python train.py --model="contrastive image-text model" --dataset="drawn branching plants" --train_examples=72500 --image_size=32 --crop_scale_min=0.8 --horizontal_flip=false --color_jitter=0.1 --cutout=0.25 --tokenizer="word" --vocab_size=26 --loss="sigmoid" --embed_dim=256 --encoder_arch="resnet_bottleneck" --encoder_norm="batchnorm" --encoder_activation="hardswish" --encoder_channel_attention="se" --encoder_drop_path=0.05 --encoder_depths=[4, 4, 4, 4] --encoder_kernel_size=3 --encoder_stem="single" --encoder_avg_pool_shortcut=true --encoder_widths=[192, 384, 768, 1536] --text_encoder_causal=true --text_encoder_width=320 --text_encoder_layers=8 --text_encoder_norm="rmsnorm" --text_encoder_norm_position="pre" --text_encoder_activation="relu" --text_encoder_mlp_ratio=4 --text_encoder_head_dim=48 --text_encoder_fused_qkv=false --text_encoder_bias="all" --text_encoder_qk_norm=false --text_encoder_parallel_block=false --text_encoder_inner_norm=false --text_encoder_positions="rope" --init="kaiming_normal" --residual_init="none" --optimizer="soap" --beta2=0.99 --learning_rate=0.0018 --beta1=0.95 --shampoo_beta=0.99 --eps=1e-08 --precondition_frequency=25 --max_precond_dim=512 --one_sided=false --adamw_lr_other_params=0.001 --max_steps=6000 --batch_size=128 --epochs=10.6 --lr_schedule="wsd_sqrt" --decay_fraction=0.3 --final_lr_fraction=0.01 --warmup_steps=120 --weight_decay=0.0 --adamw_weight_decay_other_params=0.01
Rows from block 9 of the image encoder of a small contrastive image-text model, named by matrix and row number. Rows with one number belong to one channel. Each number is 50 + 12 x the weight over its row's rms, rounded and kept within 0 to 99. All counts start at 0.
After each channel's rows are labels from the 100 images, of 14976, where the channel reaches its highest value: "responds to" is what is common among them; "patch colour" is the nearest of a few named colours to the mean colour under the peak. Only what is clearly more common there than usual is listed. The data: drawn branching plants. In brackets: how many of the 100.
# convs1: 3x3 conv (encoder.blocks.9.convs.1.weight, 192x192x3x3, each kernel summed), inputs 64-127
# convs2: expand pointwise conv (encoder.blocks.9.convs.2.weight, 768x192x1x1, transposed), outputs 64-127

convs1.80:42 32 75 49 36 62 62 46 46 83 46 32 55 71 65 41 60 56 53 30 48 47 53 59 65 64 42 71 45 41 52 46 52 55 65 45 44 50 23 37 42 39 29 67 54 44 56 43 39 75 50 34 52 60 53 34 48 78 32 41 60 43 66 51
convs2.80:50 31 56 65 51 52 51 54 43 43 42 52 44 44 53 52 33 37 56 46 54 41 48 44 46 40 50 47 58 55 57 54 50 37 70 64 42 36 50 49 45 54 64 51 39 54 47 38 66 11 41 54 53 50 56 43 55 60 60 64 47 58 63 21
responds to: three-way forks (88); spreading (86)
patch colour: white (32)

convs1.33:67 38 70 36 44 47 17 39 71 54 60 53 57 47 37 51 57 59 39 81 41 48 56 26 38 52 59 51 33 58 72 42 57 65 64 48 28 50 77 61 59 61 63 42 45 63 60 21 63 56 56 46 47 37 44 30 62 39 42 64 63 37 34 54
convs2.33:47 59 43 53 58 45 29 28 64 53 49 33 38 66 44 60 40 19 47 37 55 53 40 60 63 51 37 35 45 23 46 68 43 37 61 59 39 33 51 37 58 32 49 35 57 27 48 34 49 43 38 49 46 51 56 53 38 51 50 63 59 53 80 52
responds to: three-way forks (98); spreading (76)
patch colour: white (40)

convs1.142:32 45 53 44 66 41 49 49 57 57 44 35 60 53 44 52 78 48 62 44 34 38 65 44 54 31 58 72 45 41 40 67 42 44 49 63 37 59 22 56 61 57 45 43 54 42 52 45 54 54 74 39 54 65 65 51 52 65 50 51 54 39 73 46
convs2.142:67 69 48 38 49 52 18 62 49 49 40 53 51 41 38 42 40 57 39 59 74 36 34 41 46 62 50 30 42 46 42 48 46 42 30 58 55 36 20 58 33 49 53 65 66 56 45 56 34 17 49 37 63 37 60 43 35 57 38 44 62 60 47 45
responds to: pink blossoms (39)
patch colour: pink (41)

convs1.88:50 41 56 45 54 60 47 44 53 37 52 53 36 36 52 23 55 43 51 59 53 46 53 34 70 44 55 60 45 66 49 45 29 50 56 67 49 55 17 66 39 43 69 45 60 51 57 71 37 54 52 35 35 39 28 35 45 46 56 46 48 53 49 44
convs2.88:55 36 39 76 70 33 45 45 37 48 42 62 62 61 58 37 59 37 49 39 34 59 35 56 75 64 40 64 65 44 52 44 71 45 33 25 44 57 38 59 25 59 54 42 38 51 29 53 49 78 42 49 54 43 46 52 44 52 63 63 52 63 52 52
responds to: drooping (60)
patch colour: grey (69)

convs1.104:43 67 55 38 57 35 64 50 25 52 60 63 45 38 43 45 55 77 60 63 63 52 47 38 38 52 50 43 39 26 48 22 64 39 63 64 17 39 48 53 46 51 85 39 48 36 62 63 47 65 56 60 49 57 45 45 29 58 49 43 39 51 32 66
convs2.104:67 32 56 48 41 69 58 70 47 56 65 23 57 50 48 67 62 55 35 48 37 58 52 52 39 39 41 58 48 46 54 34 42 40 48 60 49 35 46 66 59 53 53 42 22 54 31 37 56 68 40 52 44 48 33 42 59 37 44 50 65 30 60 54
responds to: drooping (52); bare (43); leaning left (42)
patch colour: pink (36)

convs1.113:51 69 61 38 55 61 48 52 60 45 27 66 69 56 47 76 49 42 38 66 43 60 71 60 40 59 46 32 51 69 24 60 36 50 65 45 38 49 54 43 62 57 74 39 56 68 55 46 35 49 61 49 58 37 55 39 46 53 30 71 49 57 47 54
convs2.113:68 62 46 52 61 29 57 65 54 42 40 44 35 48 56 51 52 66 35 51 63 40 63 63 51 25 32 38 61 57 58 57 46 47 42 59 39 51 52 55 41 60 53 62 48 37 41 38 45 46 62 56 57 29 68 43 51 58 40 32 54 46 66 51
responds to: wide (54)
patch colour: white (33)

convs1.99:63 41 52 40 57 35 37 66 46 57 37 46 41 50 35 61 56 35 45 59 54 50 37 45 44 58 49 56 40 48 46 32 63 77 53 28 56 52 38 40 75 28 45 46 19 40 49 44 34 30 70 41 52 49 61 68 50 66 52 75 61 60 24 52
convs2.99:53 70 48 79 65 64 59 62 51 43 40 52 35 59 45 47 49 70 50 36 61 56 46 67 37 76 29 35 47 31 16 43 51 65 36 38 63 50 65 51 31 44 47 54 40 28 56 46 47 59 31 37 57 47 45 35 41 40 59 40 42 48 53 61
responds to: spreading (85)
patch colour: pink (31)

convs1.5:40 42 48 63 31 55 54 42 46 62 59 60 64 58 54 52 37 55 64 51 88 49 52 33 54 47 47 53 52 30 46 55 55 41 62 31 60 65 67 58 44 38 70 45 24 58 65 67 54 57 37 50 41 49 45 35 53 46 50 41 70 45 75 27
convs2.5:27 52 57 36 29 37 49 87 19 32 41 45 54 31 57 61 48 44 33 40 49 47 54 33 43 45 39 70 38 27 40 43 38 42 34 38 48 41 72 57 46 57 29 40 62 55 23 58 53 71 46 32 51 24 36 27 48 56 39 36 50 33 34 60
responds to: drooping (61)
patch colour: grey (74)

convs1.36:56 58 57 30 43 43 44 60 55 29 59 48 37 36 37 52 52 49 39 37 34 51 59 37 57 46 39 58 49 47 58 75 43 30 51 44 38 44 67 73 44 80 44 50 33 40 58 69 47 48 63 43 26 52 72 54 69 60 34 42 72 47 54 57
convs2.36:65 47 43 44 47 40 29 47 31 50 37 51 38 43 40 36 44 29 35 47 59 47 55 59 52 47 51 46 44 49 61 47 45 50 57 55 42 46 40 59 66 62 58 60 43 50 46 37 60 63 39 60 58 55 67 52 33 45 54 54 53 36 70 57
responds to: two-way forks (94); leaning left (45); wide (44)
patch colour: white (51)

convs1.159:63 57 22 51 65 31 62 27 35 67 63 37 44 49 54 27 48 47 40 53 45 43 33 53 36 43 43 45 42 25 40 39 40 57 59 43 24 45 33 31 38 36 39 63 53 59 53 41 46 46 72 42 59 40 71 55 33 54 41 63 44 54 49 66
convs2.159:67 76 38 35 59 47 55 74 29 77 48 60 62 38 28 39 57 38 52 48 40 23 61 70 56 62 55 58 47 48 52 41 39 52 47 74 57 56 38 55 33 49 53 38 53 73 50 45 53 73 41 44 72 39 55 56 50 47 48 68 53 57 50 54
responds to: two-way forks (97); drooping (95)
patch colour: grey (64)

convs1.122:55 55 53 50 52 37 53 33 44 71 50 26 43 53 52 49 61 43 46 55 51 54 63 72 47 55 53 59 63 41 35 64 62 50 45 39 43 76 56 64 49 42 42 49 64 54 39 50 55 74 47 41 49 57 68 59 39 43 35 56 48 67 54 44
convs2.122:38 67 56 48 27 39 62 31 34 45 37 34 43 71 69 58 37 42 54 62 37 40 60 63 51 65 41 25 46 49 61 44 29 39 61 55 24 56 66 68 32 53 58 40 36 51 42 47 33 64 56 60 53 73 73 47 65 45 47 63 63 39 55 57
responds to: wide (87); two-way forks (73)
patch colour: pink (31)

convs1.13:51 44 58 42 46 59 45 80 57 50 39 58 38 61 34 57 46 68 48 42 46 49 48 46 52 36 39 53 68 41 82 49 48 31 47 42 60 44 33 61 56 69 48 55 46 46 63 47 40 40 48 43 48 53 66 61 48 72 61 41 70 56 61 58
convs2.13:50 70 31 63 54 51 56 47 47 51 42 40 41 45 55 49 49 38 52 66 36 48 44 44 54 54 42 37 27 35 50 74 45 56 27 58 37 33 50 52 36 76 57 34 35 53 40 59 27 42 76 26 60 49 23 39 73 53 18 43 44 45 36 65
responds to: three-way forks (97); wide (67)
patch colour: grey (62)

convs1.101:58 23 44 73 64 61 53 66 55 50 43 45 54 75 57 51 54 51 50 62 47 43 39 46 62 41 48 74 47 77 66 47 40 38 49 41 60 54 48 43 52 32 61 41 46 58 59 50 37 65 47 54 44 44 54 52 52 53 46 58 46 65 64 51
convs2.101:50 34 44 54 61 54 48 65 37 37 52 67 65 34 34 18 60 53 61 41 30 55 43 58 50 38 33 62 55 45 52 43 46 39 61 52 50 61 43 41 32 67 52 31 65 47 43 50 59 23 51 37 43 55 42 52 57 30 59 35 34 63 56 58
responds to: drooping (89); two-way forks (86)
patch colour: grey (88)

convs1.124:44 32 74 56 61 33 62 63 50 39 51 58 29 42 49 61 53 44 15 37 52 45 45 21 66 57 40 37 62 58 51 56 59 47 50 62 69 50 57 48 51 53 46 55 18 34 51 66 49 53 52 36 56 53 69 28 41 32 44 44 47 47 50 45
convs2.124:31 52 61 38 42 50 35 53 50 56 48 37 37 48 43 59 44 42 59 34 58 66 27 33 39 46 51 42 35 52 74 70 49 66 58 33 37 41 59 64 57 47 63 34 58 48 48 81 50 56 57 73 36 21 48 37 71 75 47 62 51 61 59 60
responds to: wide (55)
patch colour: pink (31)

convs1.162:29 65 51 43 41 38 62 70 58 59 69 49 35 64 39 45 73 45 47 64 45 44 51 62 51 68 60 56 52 61 59 62 56 56 58 40 60 38 43 55 61 44 71 60 53 48 57 48 37 41 56 36 66 59 55 31 56 65 49 69 63 59 51 51
convs2.162:53 47 30 39 64 43 42 34 58 35 50 49 38 49 42 43 38 32 47 61 41 41 67 27 34 38 54 30 49 39 46 51 45 41 57 28 56 67 38 39 46 43 74 55 66 39 55 50 52 63 50 72 40 75 32 49 41 58 59 29 61 60 30 54
responds to: spreading (62)
patch colour: white (40); pink (32)

convs1.133:56 67 45 73 62 46 38 27 55 51 47 46 31 41 43 72 59 39 29 37 43 69 47 52 57 53 49 51 57 62 59 42 52 46 67 63 46 51 50 58 65 63 49 31 32 53 47 54 40 36 66 46 79 49 46 25 32 60 48 46 46 55 60 47
convs2.133:43 62 63 59 56 52 52 46 46 82 64 59 70 52 63 46 43 50 33 64 45 62 51 55 61 66 46 25 47 48 37 62 40 72 53 36 39 67 40 54 21 41 48 32 46 60 31 48 46 57 64 56 81 59 63 43 50 57 51 61 70 58 42 56
responds to: two-way forks (71); leaning right (58)
patch colour: grey (75)

convs1.26:37 63 60 37 43 50 53 43 38 39 81 53 49 58 26 32 57 71 41 42 64 37 33 51 72 45 63 41 70 62 46 56 44 49 45 36 52 13 39 61 29 52 41 38 51 52 46 53 54 43 47 30 37 54 53 55 50 57 50 47 54 70 33 56
convs2.26:35 58 45 56 39 49 51 30 28 49 25 46 45 39 47 68 57 53 54 40 34 47 43 57 49 38 27 47 44 62 39 34 63 47 35 45 29 37 39 35 47 49 68 57 55 50 44 50 35 67 55 53 47 25 48 52 24 57 62 46 33 50 35 65
responds to: spreading (91); white flowers (50)
patch colour: grey (84)